From a checkpoint of a small image classifier: activation relu, 10600 steps.
Rows from block 7, named by matrix and row number. Rows with one number belong to one channel. Each number is 128 + 32 x the weight over its row's rms, rounded and kept within 0 to 255. All counts start at 0. Numbers have three digits each. After the name is the row's rms in percent of the matrix's.
# convs1: first pointwise conv (model.blocks.7.convs.1.weight, 160x160x1x1), inputs 0-79
# convs3: second pointwise conv (model.blocks.7.convs.3.weight, 160x160x1x1, transposed), outputs 0-79
convs1.24 136:159127112119160113125179100087147100114093157116116132205131169116137128088103122139051137104121159139126137186149194142105055092137120132148149147091135159143161030069132174150150093124092139171055080125141118153150151123124148173074155159
convs3.24 134:115146154108123096109093157105062111236103160154202096165160121140116132061179112090132144099126120165106119163113183159116096137131099047112117105054160103085165156129097106117034137089107112156125050092165095136159139135092138119124137067
convs1.25 077:078084121159104075120170081145120121090174143121150191087115083178117179215119141123085104125131088148133160181118174140159135198136146123092069117198112147128151177176154134158043080126164135079185088137162121074172125115111160071150098137
convs3.25 064:198116125160163151104084167082149219142100108129154059108111084112146100129131090149094144094131124071156126106155135113146117129152085136106153102109164152173137107117159127154136126168162130131137142138112147121058116132193125132094164178
convs1.26 118:086071110131149046139107144100124167155120159105106206093135162125189149157105122091138124179113127098151148134098139148150148176126154147111145104131163118173155167169103156139125144105151143142102140154184120146128125110207126144117141038
convs3.26 127:136110126164122142179136115215143084137171149122115155131170081144127142139166124151131172176130130188166137169109166107122164119125136160173170210132098168164137173162125138121154172150140128095186133147189112132154113107157135119123120161
convs1.27 030:104175147170107083116117106151124165145154139140134251061130124149127121151101140138161147160112087159151119115126130115164162193115118119070126104135105132155137152185154094128163190111140128120138188158038131191142148115148137153152140130
convs3.27 025:138117148137116123131167145134118124213098129069128172162103149149115120157122166115120114119118146198175121155176149140106158138115175169103120132179142142119117163135134162150134119107113143134128107119132102090166126161182156194135152124
convs1.28 119:137162106124118164200106188105155115142089095139153095122095172137139087084132124122121158190105139106156095144136140097159085064127139109155129102121151093134108120134097164093204088119093132120179097103124107246121156142122152129140134197
convs3.28 125:089121018118121130108140108099096092149104107125176109207127074129095114126164121161043113140140117138123119165162099134102087159154109086104113090098077136093150121087119110035121136141136080084153107136152105069108070104136101109136093119
convs1.29 085:154159115102128127068103132029163133204093064126118098133136129130148088141151106128111185196109118111146106141173157109152081146125129109090156111102125129122111150141137112103124152122159101150162108147248121188120142101132136114135125173
convs3.29 053:158124132138155097143183139170125118064118120162151144132156154134149155164139073180101150127129142170106125169155102127126081122120140136113148089149068132089126087052101120111153123106091108130099131115137107147112156131113123102129139135
convs1.30 119:066139135141138141143046125193091152093208101118172130114128085115109058142163139136164127075088104129095128156093106049126172089120130139120087147145120158156122118155128149123153130103158085103134157095117128164079136103135126151113145091
convs3.30 129:126147184121160133153080107147085158096100100119106048101138154106148116062084084126129095102138113081083142139076081132157092122124112140100093152081181138097168088089138126118122097144117055139112165127082185128106096130089136142112165076
convs1.31 070:118157133186116118120069176188144100144108145121128115174150064128150116192181140115093121190102133094129120097140194123130117195124160135100123129137189126103083090129085134159139133081188121126156111073072138239145140103119123136109151090
convs3.31 063:118110095097143106136098103112116105085160117111112134136133082153106139104074131086126103109102077054129086200151094138139130140116120123127109157124159112093103132158126131118098096151144126120134127105074122161161164110100146144132137106
convs1.32 128:047117164126136134135134101103118100099065164129107082221149074125134173115103139123067123156127126142183145138143134112116014168118111124160106080124151158149119124038078195195090152106117132102137132181129117097121148120113115193154148120
convs3.32 130:134125106144087149088082144118075142095139146143151064097132114139124096085098141131149088120124133083092135105094144157126099125135121122141166111036106090139178099099124103180122111150170108127129113136157134133075104130119131107083145076
convs1.33 138:120161179164123143128061187088171121118102105125198150117118114147120111113123128119161101156072127119146084139123142047173152096129146106134132118153130135113179083138151140167151095136175123136129111111092124208148118139119137110138123148
convs3.33 151:210148214183128171112111168166133158134137146183142122126138170154163157101129148112161147160134152148146142103119143094149119116176179154131165110074225115140157097150151129153153110200220164156104127147138140171138165123174164165104143139
convs1.34 118:104087074127127156161110110147149148132223092133158171065130118119101126123101117139170140141145103114118129104134135088080197123158133134116086131151057100152133144198183119121164126128149119133143143098108146099090112161119116163157155101
convs3.34 101:130116089099145121187130091118129111168157132116107101118133120071099135174125146130196174103133159130122152104146146129066158157126095148183144140138120150131132129134115122110133181133130172105134163152179106116101160109165053128138024105
convs1.35 076:052172157110119166134078134087150120054137127111122108159139154156111130113112135112126148067120102150138168139176191087148140038152135108117069155060103142138151072142103127122178083106130149122104096150129128140120137160041133165130104150
convs3.35 066:183107074161059133095182132070135187114104109117136192139144123120157114178205158128114125129137158151166133102143100101163158130176129185081112109182152106221126168169157148161115123139141127141098124168111147159160120165161154194141211155
convs1.36 094:156078115146153068074173123079106164134122106132110179090107170146188162150109124100117172161154123113153124191114185170122138165121114118156172112159188131191134135152098147142092133123121156104126143136222118144120123099154128135135145048
convs3.36 081:178123114151157133172140145185158116079141154091072141124139142100135087149102124128131114114158150136150135108080165119122185121101109174105175172155172184126114131214140125112142166142124137162146145120180115120151125165137129194117128183
convs1.37 110:110104104153129107158116133090159137111103105119135125127130147122131119155157123114089143178104143143092115121204150096115070131148131147129101142167149099177167056132145091069193120138170162138157180092091138110144125139147140116119155195
convs3.37 094:186153172109136148137113115118132146072070150158151162143145143159172135147154137138176122136145178102135087132162114105137134157145183195061164146153117186159092123149045073174124150155096197139045104140080135158125131125179161124163139159
convs1.38 040:127115166154133112087135095078099150174107133133147118167137134150134153128131118130165095116139135127138124197148117141193095167109117152221180099200133153167141123093159124153128071093143156133099148101188129207179140173141146040138133204
convs3.38 028:149150138110104085105133109119120102119125142051126075140170123145051101134104108133156125102114124110133105197141140104155135117068066090156135070122083127053105082132132161123081151115117106110138103132171104117134152134121109108148139120
convs1.39 074:149118118172141119123096205089179136143076156119142207092129142162152125145123117121158085213119165107112090133134125151133170122118168160098151118126146101131110069129121133140119150154128143106127100142109120239146122166161158135142135133
convs3.39 052:133183200166079156112052118137122153163113156150175114093124151127135150055132118126156141116118159109128132103113146130140078146166152138101154097043177132157145164133140127154150150138143157097100152168161155070068145140172127084118110092
convs1.40 119:101122144144140108099122140096159156144069136125203164104134120137124118101176151130202068179112126087111087108144140090123137116107122120139117064136153113137112103139157168139174088137133139087127104160114141204160128120115132091171135126
convs3.40 124:146118156134102205154076123168129176154110137158193164146147100129128171082113155147140101134124153131141102142095169106141120175152142080143118140094146122166106133169147130125061139210202153112137074144078108129131184104158121133102131127
convs1.41 118:132105141159143141113146131149131110121095143117129143130104113139146131101126135113126155198131098139106060060138138111164111091131117109129071098120109072118091138110133126118195087112137119139167144089135127172124127128091134123139110077
convs3.41 111:185156142137124142122141132140147174185031112184210109136137149157144121150173125124107126117121164163090168179144124139171095111165129121063122097185171102166159150083132104117109097140133138163108124169117143147119130156215154161133163148
convs1.42 084:165129119101157131113074156033166164174101120103134116150125145134135073151041108149132158146145129120130163184118103090153080156135114136113100095171105135108124162084188099112172119136118114079037207187181132208156129143113147156146105234
convs3.42 081:108140136126114154070176141080115125098127103099099140143105129112135123170051169137120097143139139162175102104141120124088164165120126126124125096186117067048102066170132120069141129137152117127158073152112113126136113119099102180135101110
convs1.43 118:137225162151151140140102162081165132124102107107169135129133167128133114095156136101119169157102116051116081129130120093137077084141184117085151158102114116122120170122137153136147097105120107185143115097138129166162102136091132025165167158
convs3.43 132:090122117082168061109085103100123073124179161086095091178102149104112093124113116111132136107121094068099135136148134137110117116107097106138104128119142124133096135115103129105111169048050148130096132092182129141077146142102110131166140091
convs1.44 104:155140103127142104094149152075137155165182141136190204098153139124135072129099121138178140131133103171131138156082131101141169152109082135057097142178107124126138153163177144179153137094146139120088239102165121207112136138136110089124107134
convs3.44 109:114124114160154153138183150200150108106178154114101151132157101118128132154166115127178155121140137158152123165135157141103157095156137165125127155156115150137170171160100088177145146160172159107068137135158128183185114136157111106158105146
convs1.45 096:149130143116118054092141169148111139113133152097154195071112131149116139224138176127117145130097127113150138074055143108134157214129178091102151105146126110147114142136134151162068163116155135144134083112139119124117133084128141155121170018
convs3.45 085:119130121143126121116142169096146101204157133131102151117134120092098167126149163151161141177127157193148126133098181108046154140123136150172153129143088123139141158150134140138135145144136154101214144146103087075105154118142073112130072143
convs1.46 081:146179167122141090075181163083119104107140116144139130113118161127136143133059108138144158041159138103149127105064073134159109101144085120096154142146155124117111169141101163137099125144113131168099148146142125175147112111086130081104133133
convs3.46 068:129099060048167099132091088130104072172125114159104134192090146141088112079171117099125126145097117138121135144129112085126124104122137092188111136135124139110063154141133164149102143113103122097183133093090136192122193139110133138135089086
convs1.47 117:122088088132078095155148080125124131185103126128152159110121114130105084159147120131100102199097129171119134166197133099128135174135126119137111086154104097196163132120219109128155104097170148121157197042133119126122155127126112129138111093
convs3.47 128:127160158169131084103134131124117169113144103123117153117067179106102119086107126086080107109107100130091139103068084142118134119076084139125096085141118106090138114115214195123139099112125101154210163137124114124106141103129098144065113121
convs1.48 092:108077085145141130133192045153094135124083128110113140122115173122130093214142170133159134185091152138129110098162132143145163193155158127160094159175158086125147080119112124116191087168172157129131134071120120175104136102144119115129132048
convs3.48 086:186183106157161163105168128143116181138081132155161106153121169125143096180114105106109111068143165126115163076144085158152140097106118145099127086126162124148124104101175143088145110136161152145135162122110138158105147141226136104088159104
convs1.49 037:141179104151130128109207132162140146092140131120121185113113123126145179096000124137106086084122140114140134145044175146073165109123137124121151149110140136121112148140079174170098126120136115149120167152136129211102106145134110055120117129
convs3.49 026:121140121203170093133122140145149139111095142118117090104156150130170115133142149144139133138126147148161076114137133122152120120115127171142136131066176151166147071129085067139175148125127114151096108140156131122118080109147126129146151158
convs1.50 046:142160058154151099125111132074135099081111121136124239109142066139128185121143138136124068141123133139126161197152167102134080156135120147101139147153121140148134087162121119107183133145159142151125112181041125094146146132154130237139120175
convs3.50 025:169068140156126087127134153126098178119186104099126100100046103190120105124183077111073095099117145115117124102139105111156110170123097147110124103096158122123119142097081122168201121131106085132046111119103121148064125125183163063097140134
convs1.51 092:146164131101144190143098135086160103120072100113133022143109170112150152054134131150130161128102136115184135105161116125126084040123109128164159167096158134101131086090085121130170079090120117167162131108102126150107140156098118118140108104
convs3.51 087:141138166125139144218095129176146141128199132101082135145146134122143168152101148146144166118134131126150155168117139117102173133131119161148133176128144152121088080186139137096162168134108188120143127126162128129102150101166118131119097213
convs1.52 089:113137156138143122143163154124133139124081194133154227054142167154147132109167135140147085163112139128126104119119151141109237123109102127085135127109141096139146090178088167169122151113134157142102157162097133221137110126096122131146117162
convs3.52 087:097104117166125165101082139155121130091193121172087142110114101144120161072059142151136096133115145085139104110061153087126127191206145099143153121082090104154121189137144114144134124181186129117149088129174088113139106103109124127123118136
convs1.53 076:161216096127142095159142171142110115166077121125148115133125087129142122115067129120114105108107137122127122138077113124125097226126116127100089137167127150085138154103102133152088148075172124136087193147210127157116130117143126097114137105
convs3.53 060:130156063113108186094155117153148102106141157148145202128153160118128136204088137138133140078136162154108138184171108118140119098145133112097131130197084141104109090178080137067135135158092117136146141123163125109154102131186144114133128173
convs1.54 123:084210170124129099141191133124127149157157083121085078134124159122132192143177140123187122127124124108162124040168096209149189129140130135157069118143147095129140154118185122083144165127131153212161135121079140038118154109072107123088123128
convs3.54 136:214143189167126140131057169136136166149159152157182121139128125139146143107082195145184168154130139108126131173104168126141147208154129096138148130082187195135165160163153130125089154160161137127122141147186159156125155125143142172117143143
convs1.55 132:172117089114147113044090093097122150155214128130207161127127112147123149077040144145148123122107127154117114209129092086111128085121146143096125168119108169143094119151220104138135096105170101116088149134208118167091152164128138157179103158
convs3.55 125:176081115158110092174110155220158133139125131141093123141117126138117120113203098116151184145115116108124147157083160144153119099137111118138168144121188202148153106144091131156111163092116146160061177140113157108124098147134143127124176176
convs1.56 063:151141138108152120125133153126088119132135157163154199143129106140121179125084128143169070167090115118135103130078155125122147119133138128119235102143127115075113157144111130117114050114138141088088122179107126117169110126091137134146127154
convs3.56 041:086147131098111152143144060192109121146119177165196147129192179058150157108050141133142119118124128113128129151101149138090115101124175126138109140166128125118120139160177134120094123137118158126116126123137128156193097157055083182155169119
convs1.57 096:120115147130122103146153105117127147125100124118138111125142113127146060145175126117134138178119140148105091151234142155146083154127157142151079113160110075196129079118185092124181099132172151136168158034124137158176132121134109073100124116
convs3.57 092:122075135119122109127129105146132084119181097126046169132098172132044086107117124096073117116130072133126171170109115131125122100092080087200088136136137100123119114146191203101111110094132065130207181121127132102128177151066102145139136103
convs1.58 108:153130167114136084113105156109097153160092093116153147122124137116143157148124118121167159140148137096173100102109171080123099105143140107129184146157121093093128169125105140130145142148133166175104191173144148186122148135103123115138131153
convs3.58 085:124106094096165142124117112109100069032171110116145158150091098135068107131103039120115111131130087074127157102125138154136159101128116152129082115162162140119123104126162152144094135110106111112171166080166165193133167126096131162135116115
convs1.59 107:116255164142130118110167131119133143150150119126077073128181109128159202092140149147165150067149176099150133083162153216101144094122128138154165132115159121126129073115104136122098192127110123151175109147064139112119134144113151133109157151
convs3.59 097:145120112145131160134151144108115145092232144152123225167114100145164124134077163163150116176166166131157143156145141124107205138185172113156143093154152165188174148172134118163122137144150136117148124154189147175127130123149149221110106133
convs1.60 099:086154129087163124083071108092172151089151146116171125159134146131135094104083115144130152105127136204143123203096069081126118103142157141104131127116096123151146104113150095124121082091101145132102167115190129211110128151112146147192143202
convs3.60 096:126079152097135112202070129194111159148148118115096075095183108155178162108134087134176117117116147095122116163118151093162136113122138115141139226075143146127122168165137136148145116090089123181086143107095135189137137145112163142110151114
convs1.61 086:177151163132165156158103122115125082104111135158132085133138186126153125123084100137115135123114160109163115113120108110149130084131117146153142201095170116102165068126075129153167096091092149172087159136104152155105108123159124103112142140
convs3.61 078:144076161099152154187125151184139140158160106110149110132191079139140146077171136137135155147150144167161162189083144135149196121143139153184108190103119142158091206180132102146171102123101131095141133142088107137157074092184137093113109185
convs1.62 081:113075131156116107133151100056146127149073109115139127145126169115128159143198138134114139191101146116151100140196112102149087114154151127152103122181162097146128106109126110122218078125166143134140137090120138142172134131116128038150118112
convs3.62 073:150130092160133099079154144137091175126085121123118090142104131113121086107046105096145093073121116094069126107125099162136103125098104123108114093106121098134149078093142141121138103103135099138120124107055121138147108143141117132095130119
convs1.63 131:120154110154153145132055165122109195109143166100130213066100145122123138086136150122114096116081115097113127121148165102139164074121126131095100111170156154133131115159127157150152159121155120142090124103086128176102108138164132121086128163
convs3.63 142:094107144092143092147139075112140126115110090056116103133116111090109088145106098132150091092127082096113103143134083139133153137072052137107099171174123145125065149121086120103117123074073084110139154096069115119108130122122094081146092126
convs1.64 099:116116130132145125191164114164160200133129086121138105130126122118129147143136136122161126142215114117138124104145126186121134140135095127087090185190081086124132128141135126117110121253001141164116114099199127160176126180105102154123096123
convs3.64 117:149125152187152057138153196142112203141138121142136085115146178160191149129136197193165119135060198141154031156147137086152134136125188129141129127111088120116173116139148143153156122133128146173139073103148097153111146146148163186121142126
convs1.65 077:111108136094124103205099192149151169182148124112161167095125092131129138160140120115185094166195108124121166138149188092121185113131116122103078157164128069144119091199151117127147081200098136128117102146155126184204115155088091105137111178
convs3.65 086:112110069184120084177151138126117185188193105150141125098152175172176165133174162160137106139105185165159057089124131084163158115124202154132127169113078112096171164130135140131181108164165157169178076123126104118176156165171180133117152115
convs1.66 109:166151118117098126139172178141142155165048151112079101131145080116142161097155123117135087109142161135186112117136116155088093213120151143085194172131157140133152068120144137162120184139133151103081132129083144141182117148117104083152135125
convs3.66 097:132082172126148152122130151158128145118210139114127174182137146096138062127140096143176145098113126136164118176157168119093133135099121162187193122184161118124102180133129111176145121172158117154166099128162131169115142105124128116113121203
convs1.67 067:109106057141098079138211116127158154131144138114109105116149097099104159137145130146102137160146099122114100117181140142085135182150147126066068161167102132172102172104193153114157118184093154166132098076107133088145148160122112106123121137
convs3.67 059:151181191126174113139124142215117155081184168111101116154167166134162113127086164163196118135112163150116132171141138119130107174086132145168110189071182154117116122171110132142130158124142125121082096134133121123089146117164124145126120138
convs1.68 090:120091078101138101081153121056112139121128170128162145179087211132126104116063118121061148143147129116101165202127144132124063138108118107112132095125119123161135065096125165147153058130091134135096098168211124103147145140190154158106124104
convs3.68 076:140093167108114107129166132138145124154119048131095142124134103149139132237160113136075120155115126124159113139157047104152112089118142154116096087170116097148122092073125157084183094103077135093107135136119147153143148103190135089157153163
convs1.69 125:116110120112161118110171076120109123128084145123136137154134189132126183145117138141167129171133140152185144132124119193142136124137122126194139100073115094102148116113120135128081069112109151116151064146149126111124126129107129138114120056
convs3.69 151:149110133136152104144139143186193104172149167110150129129131080082104161101126182132128190159108120162171134179112192113099159182117118132167149186122163155131138163186142123144138166113123140122161165165181114141141113114143097166132102168
convs1.70 076:216089086139134141126085106026125137146079149107102112166132184121153071070136124138121091147092132132104128167127149089146059059133105133130138153113128155172152155056117171143221120100173121159066141089167128169089115118142118133115108173
convs3.70 065:157109159155159121120152190089182139137107166093140177147124138057151124191096142103156153053127110088103083141137142126127140149118111172085078115156153160131157201111115087221143148139125078139041139142161137162173094171214088170143154132
convs1.71 111:134104100155174135074156143118158147152105176123133158130110144089124157102099119117059135126126136084131104166094133125096098156128121149126140181123149145109123133102083130140070075113086149092154163111192134172119099134183112108123165099
convs3.71 119:134082112139112154106161138174174110045166146094011185136090107126159079168077091118172140118176097110166149123081122128135179125137104159192163100198144165094115161181130139122103174121134090185104194121130121119134080166087121200116164157
convs1.72 092:154180098112127164157086175106160126128073080127111034165112187142120137065140110107160144119140105113175111125189126140092114041132158115147128135091119134126110080081122101096143121115086113146183121120094126149095161137082105137111075140
convs3.72 083:097092116145134143106117135121117124148110106157094075170133115174120089060114156129065103184132139092123163106114103120179073144154144128097118105071082111133153224063126128175138111153150082128167096137123132137184113135121173127143175095
convs1.73 101:111205130126158119136106173161132160125173077093097111087139111111150144097173122100148168149135132144149137062151121176114199084162182115095066161164135114091153148146135129110136204122107141151189118161038130130126127122093111042085140185
convs3.73 107:121146177178107140112128153043167168091136175117158176148083142090113148197092165115124101117160126116122103073159169141082167129150105078118106137190167128153151135154115136160138114163133144151113101164196139188130155125133097207127115152
convs1.74 058:155153084148133129126192179114122164107118172143129125124129099135129129108070119160117094188100161079145062083086187177176172145140116145121205133171148096106122157137061118129097126141137131149096143127115129238143128116170152135118138090
convs3.74 041:076122156149111163102075120040153119078130162093035097077115144147120095069074177159096133127150095069131162011104111152167116184113116104118100132184059132129131081127135154106109151130132098157121174118109147098116167170149140096122133107
convs1.75 079:159192190135170128115131184126101121106200161115127170005118136166158209114144130111142095116116146111140107139157139136132192067151127130132146192128108119126136118201053134162152136091170145161108163151086128182154106129135103099128103137
convs3.75 077:124096149152068136123124159200101123143159145148158115097121109149122119060154136101173141152124126128170147125061133104126104137169142156162156132031140114185163165154134137168140164134170150095141166123167134106075134127099127108108129123
convs1.76 084:096118120129104156150110172135122181130163170123159143088141136154157105126130123118147148099102096171162140159105139086192140138119152111128066150147092139184175148135171114171207133115120139093116193113106140255114095110170169154138136127
convs3.76 067:191122220163142132150120173208127153120116158118115131165155141178156109118100200123135124124120165132099133155071137136154121138108183172057145151147195137097160122127130144172165146134159108143082092128173151147199117131148179144127140138
convs1.77 087:179110164095151121112117185201127149216087172138103117098143153137154086135118115157139085168094164124153097092118144097107114175121117144115134143155156114152103109114108114123142169073201118122084202129089136247161128106134126098129121129
convs3.77 079:167173135156115141077108139102088171139100140195185088167132182132178123103143133115113110130143157119113135086123143143157091148162164134091153060089138107099122168106127091145116142160183167156111111111153154146100139140148152099117168111
convs1.78 084:104112122150109120122122111134142159107226116129109167055113154162127113195181168159120153123136104164135185152108143143133166159125125116113221132140129129191146129145171148147132157097150127186184208146009131194123117122137143123113120118
convs3.78 069:138092157076160125132139118183115124137062115093169088122183167163158174114151113104123107105115137166123130093127131133154147110130160185093095182088139110146131169101122110128144098088100132150119122080147148173198099178064172159150135166
convs1.79 106:136131132128163084170083186171134155103117113118154179139125135122119167124039110136094083136112115072145125128059115079122140109140132131119127120102139103076132195158085162143136080112142111130098116173142115193116102132155131078156132153
convs3.79 127:133137181120098135092106138137109119082115133087140128170044080104078138147100118093153128093115069086102157157108137143088115119114082094148124090136198109174144088124175165122057124108110130099153170134123099137118160107101085196105083102
convs1.80 054:103164104130136154135075172052145120134003117092152035143121115103134149128160146120143082148096131155134136094164055132144111158126130135118126080117112115127112117116173124141175109087106135132170083063177126225157141144119129144150168109
convs3.80 044:119149142107122153214104107147130163155192122123067138095161109148156143113167106150174129142139119190106142130131108117120108103127127135118148159169103183167082112126143142139123147112116187137129108131215149099081160123133136117110101159
convs1.81 098:133071126151172098076105126080146130166164172144138249084159180135142114166069126128139129166124147096136109176083120105165144158143121151128134086119132122175161142176122120159139116124125136092069150143181125143097110119164118134144112103
convs3.81 112:117113143169114144206126123189128108145161135124119152107173054148107132114197090132136201186118131169165133151094150135116149104123140152184156203124107194146115155159114126156109193143120138054142154137159088107153106085142122079110099166
convs1.82 103:127129118121137121121117154181146153167116153133134136130118111152141213083117168119058130160100126082145102153122144139065144162128116140150148162083182131075084100106073137155105188109103141100134161114142131146129129141137148085124122112
convs3.82 089:090103115160159117128172123146116084097208127087039169157091071147158080174041084106128137119143072086141123146076114136131124126121116191179101097181128147074161127146112140094154159120100112150112146112168083189154096159090120179136168160
convs1.83 089:178103102129126101088162173169144115158079146132103155130126131148115179123125132115129109176149107152182126162145147179113110239146133115091094105151122126141124138101171134150096133140115163141135140092112148114220152151149135143157115081
convs3.83 089:071128111137060169124125116051123140186106079182163131121132158173124108122180125102047130136141131147095124077153095132145101133159152116078119078128110126133137087062121121108129084155163106154133121170108154131142100145122149099116141107
convs1.84 124:111170077134114125199059195172138117175109096109102050174111137088134132122171146121064172146141139110130143121157153118057092141121125142142100131113170142145107105114107149145134158100134133140112100081073090197129144163137105080123168100
convs3.84 155:162231142149122138094128112087135173117100132054146142129054118103092189163156155100131145120139113152131115079130133123074120140108066107098149090145141140184137049132131143093125154133098153090142139166147113074063097111123080143128078125
convs1.85 104:052117126118110159126122098077143138110167128134187189079130151139120114146112145118165107204100106137133156099119100094144164092116137129151066088083177137155128081144152140106113090094114116112180133175137119140106108143098128179158134075
convs3.85 096:135114089102126128152131110218165128249098154120102136109138079075118174105158124129162174149105135174119126188110177092080147128121136128175134199130128125124087144168132153141097135102117152088164133148101123146145129087123094140132094134
convs1.86 104:097109125136112132141107144122167137137077107122159131101130142140136098127167140129049159145111121143136136124188136086121043125160122146096115121140171151125176108131125087068155101097158135135118193087130133128128133151136126118130132195
convs3.86 095:175158161142109142132093125136175164096097156188124134124143204147180104162139148153153146116146165109128103106140122120149126153115173172082146146128153167152050114178067087169143152142116167135071111130111169162101175127217167070158183177
convs1.87 105:135158169115139141104085117075168085112051085139155008156114157075117132072092127162128159093136133147173124123178136115140088077145118114159152170101126142124124082073113132135157081105126131167140113111158122153144130109074106102167116128
convs3.87 106:130098135109156155234079149188118143128213144125104129165136112133132114112092072162133172133133156137152135166121137121096180083107121134193147164136128166097077116170136111090127200149108143102154099101183104130101138075159110104120104144
convs1.88 087:159030147115113088140149130171158121116093110146104150106125170104152171129157141107148162196112110146151085141109089174104118137106097106126118114121122113166135167128171131125079146113170160131201147110093121122197157116086062154118082092
convs3.88 071:097179105090157131129154148155119072032157168106096125115149163126127096111000091137124117068132127050135118140120102136124080149106118140086095127108098107046116110120127128096150138133129116151095148097140098100163105157050108135132106137
convs1.89 059:057088146144137099070134131110140174124189176126138172108141126121136129144081146153139146158130101174128144137055109118149151219132076122154118132174136162170139148118143193168083132117158116116126186166141119210094120084149129150141143102
convs3.89 044:175134181190125104146103135112129135164128128177103143110104099150143128106099228132144121122137134085107121203082129109113125175114110112090128113131156124080147082143143124129165138150141133116114132168138139112059154112175102137120079111
convs1.90 127:079095075115158092169112117146157124098115117114197151088116153122157129137153138129091115094079147162126143132194141079137114120174124135143056137099158133144121020148165165086178092112148151080131128097178140138165128122174125114135179146
convs3.90 120:066188116166120064109152151094136106124126109076120130122084100088085172119168084093081139118096058171091140144074138164093100135097060091151107099124126131119151086119180159085125128065095099117189159117139107097105111134120080157085098123
convs1.91 066:122035101117150078080118081114138129164183142137143206101128181103146100206082138115146126155139146125122135155104118141112165195132142130126107109194128133145136184178136133140097140139141130082121139138224133167119117117155112110139134081
convs3.91 059:120107255086111125173095165193126097176155130122151109124141070132130139076194101133152168172120142147130138115095149129097132090123136160178152177067133133136098147154120098140111174142120150068133118109114112108141102098166114078106095165
convs1.92 113:103145153133109147147104164103112110103160088125138159138121177128161123074153154109113186087092104151135153142133093089146096079141102100133127121075101168121125103155071198113128104114116128134133162138170127178160112151123143123099163154
convs3.92 119:133153162171076155126122168146115184168108117123178115121180139141196137100122137155127141141168185123159133137117148108150163152154173131113112127089125086174172158163132111146134122120122130167098129164152153144182089159147162168136163116
convs1.93 118:157096146147134106118118112104108165156059162135088208130104136119129141179152132142182097172127145118144138076135139122130152156154127122150164049102163102107150126092107145125158185119127138063130098158111113148074123122155134108146180086
convs3.93 119:134093154166127141147105161161156108178178142155142183165130064104106165146139195132091165191123128177171145181125189105099184178150135122155162177144153170138160157166134157119113161150139106080194160152176110148149103079179095119134098139
convs1.94 125:040135110123166150143110122050141135109193136124116176139125127125124146132168129126171106155094114137157215122128123115144184083143123117109033078077168110124162114144089103131111126112118146048116154188147114172104123138115131160123133084
convs3.94 134:118107099149097094119198125163174095171086196133131159142129102062121115165198104136104179160107146182170097133194188087086134127120139123141124155183104141176128137173119137130160167092097136118166101138148075140176128131130106141149112149
convs1.95 088:071134174130166115153126123128170112083179118113136164120121170155151084134083114132119092091138123111127128098106126104158127058105144120170074166102142133090125130133090162108129092137111146101146106183127127142153111170110118108129071110
convs3.95 091:106120129086102074097116102123074107044094076123122101122055150114109128072079065118148105129083130100119101165124118117105145132081101113113087099098080112142075062106114148163132110101087129123102121103102124128061147145129111139142122093
convs1.96 109:118106152128144102127107145145135114080162100123152181131138084129126177123075127103091114090112104083158146120032120097107177117142113120119149118138123129071106208168082152128119138133146107139147137188142128191113133116086103100120093121
convs3.96 122:141095201130083135127109140140117122093136118102108152162063113133086118105104106116100117154121076113121187145089134138113113122129101092169135121142187102119166130141197181095106105099135104090187164146089127129138182099078105170075123118
convs1.97 104:188140137161136130110148180162139132164072181111066113139114113100109095104089167131139070140123128088138075143130113133068106216114159130103151162117137127159116106102127131136154166121199101145141143126102112150131116169118118116141159150
convs3.97 101:138088095141160114118106143096151142141147141074163163165084113057099098098089154124114146150142100130084133136118175129048155149100087117134145156142150140071187113153108124128158125144166111112146179113134071152132058087125046117110070123
convs1.98 127:175096133132107099085143086083109106136155184125114183140136179115130107184104119132120152084125129099132128193111158136123126133136139106142137109137133129131132148151096133164106113146111130079105126127251136118106120086156121173112132081
convs3.98 168:131149095128112142079166136097111121100082112123130142123144177166168136157072164151086062118149144109127127131175109143187123146138178124115086114158131072127154136129153148107149073128120104198166103147085171141159127183083193179164197117
convs1.99 058:130164143149121077162179121079163148128151106091151087143123119122155188122152130126211119182172139155133164102175155141092185138116125128112117185173137071157147110147154119128122155185124144156070171102143125131153116180116132174102096080
convs3.99 049:141103150149116057114166147163124162146135130142191081119118149100161139136122165203171106118064170172163063173164140085140121114096142120141111088100122156171133162162130112165143143104145115146120092110158104132095146149167135180114143105
convs1.100 084:132109118114147131197133103162172179189126143127101106032127128118141139174137127119141118164113125162164198135191160190124144184125078124114087134171166138132136073143099100138108179120154150176114184118154114170123135139142133106097131193
convs3.100 072:123089133060128097139078115149103124126174100111127086080136134190142094083074138120205102176103115095130124175100111064133133123107156147149156094068102109090123097138129091140104111072123150111148123121091114077102083106127144162100126138
convs1.101 057:171141128164123082125168136126134138167148148159138205047111148151111157186079139122091139151075125078116132159111144163132193196124122132118154165131147137116105184165155131160124133084143148108147196128161121176136115079144136054122114132
convs3.101 043:135106113106141103150104129119142175207100102181213108135140164093146168103255091172108113156121210174116124144167157144113123116149138087084141143063112118201078136104145122154118071136151176128151111127110147155104128099185110100101080142
convs1.102 133:130097130127107114102148105152101107054171129101147155057119092154142148214171144143156122133107115071180072105110160187179135155138155111124151113203090114166152135215107153121110107093157148052119148170048124146161099066140136106164115074
convs3.102 121:117167113111127126162151120188162116156132143108088167148162163089148137136165085111095130092130118165169125135123136150135127079120114138175107166138121104064095137151136125116118143074099163162113141131176145146155122218117131135129168155
convs1.103 102:164117133132140116079211127175123119150096164147126217114114119146116161104137129136164071218120124148174073133110153138109128173123144115124177095129117120105138132126114133151150111120125142112122105142081132146165132117116120089148121069
convs3.103 109:116144124146129149101157136086131133071096127142156092168143158239149049152126096124108113090157129107107126146163071154167110102152153136093133079124126151119127106075121127081143150145155072147127089139187161123106129144150197128111144152
convs1.104 126:101164094160184108130068152122124169130150136100114195042139101151143094164140126110115133115095136124130145134123134098123135144126157140064077083160154129135150141149118128118147168120142099080116122117115137179078160126151126139093125081
convs3.104 148:115103144040146104124132061111083155111074109103119056112119149126154105104133091113133084081118105112101116084131063124169099122095111116093072126104163115116089089105117117103119075096102117170112136074018155148106143157107149114117177105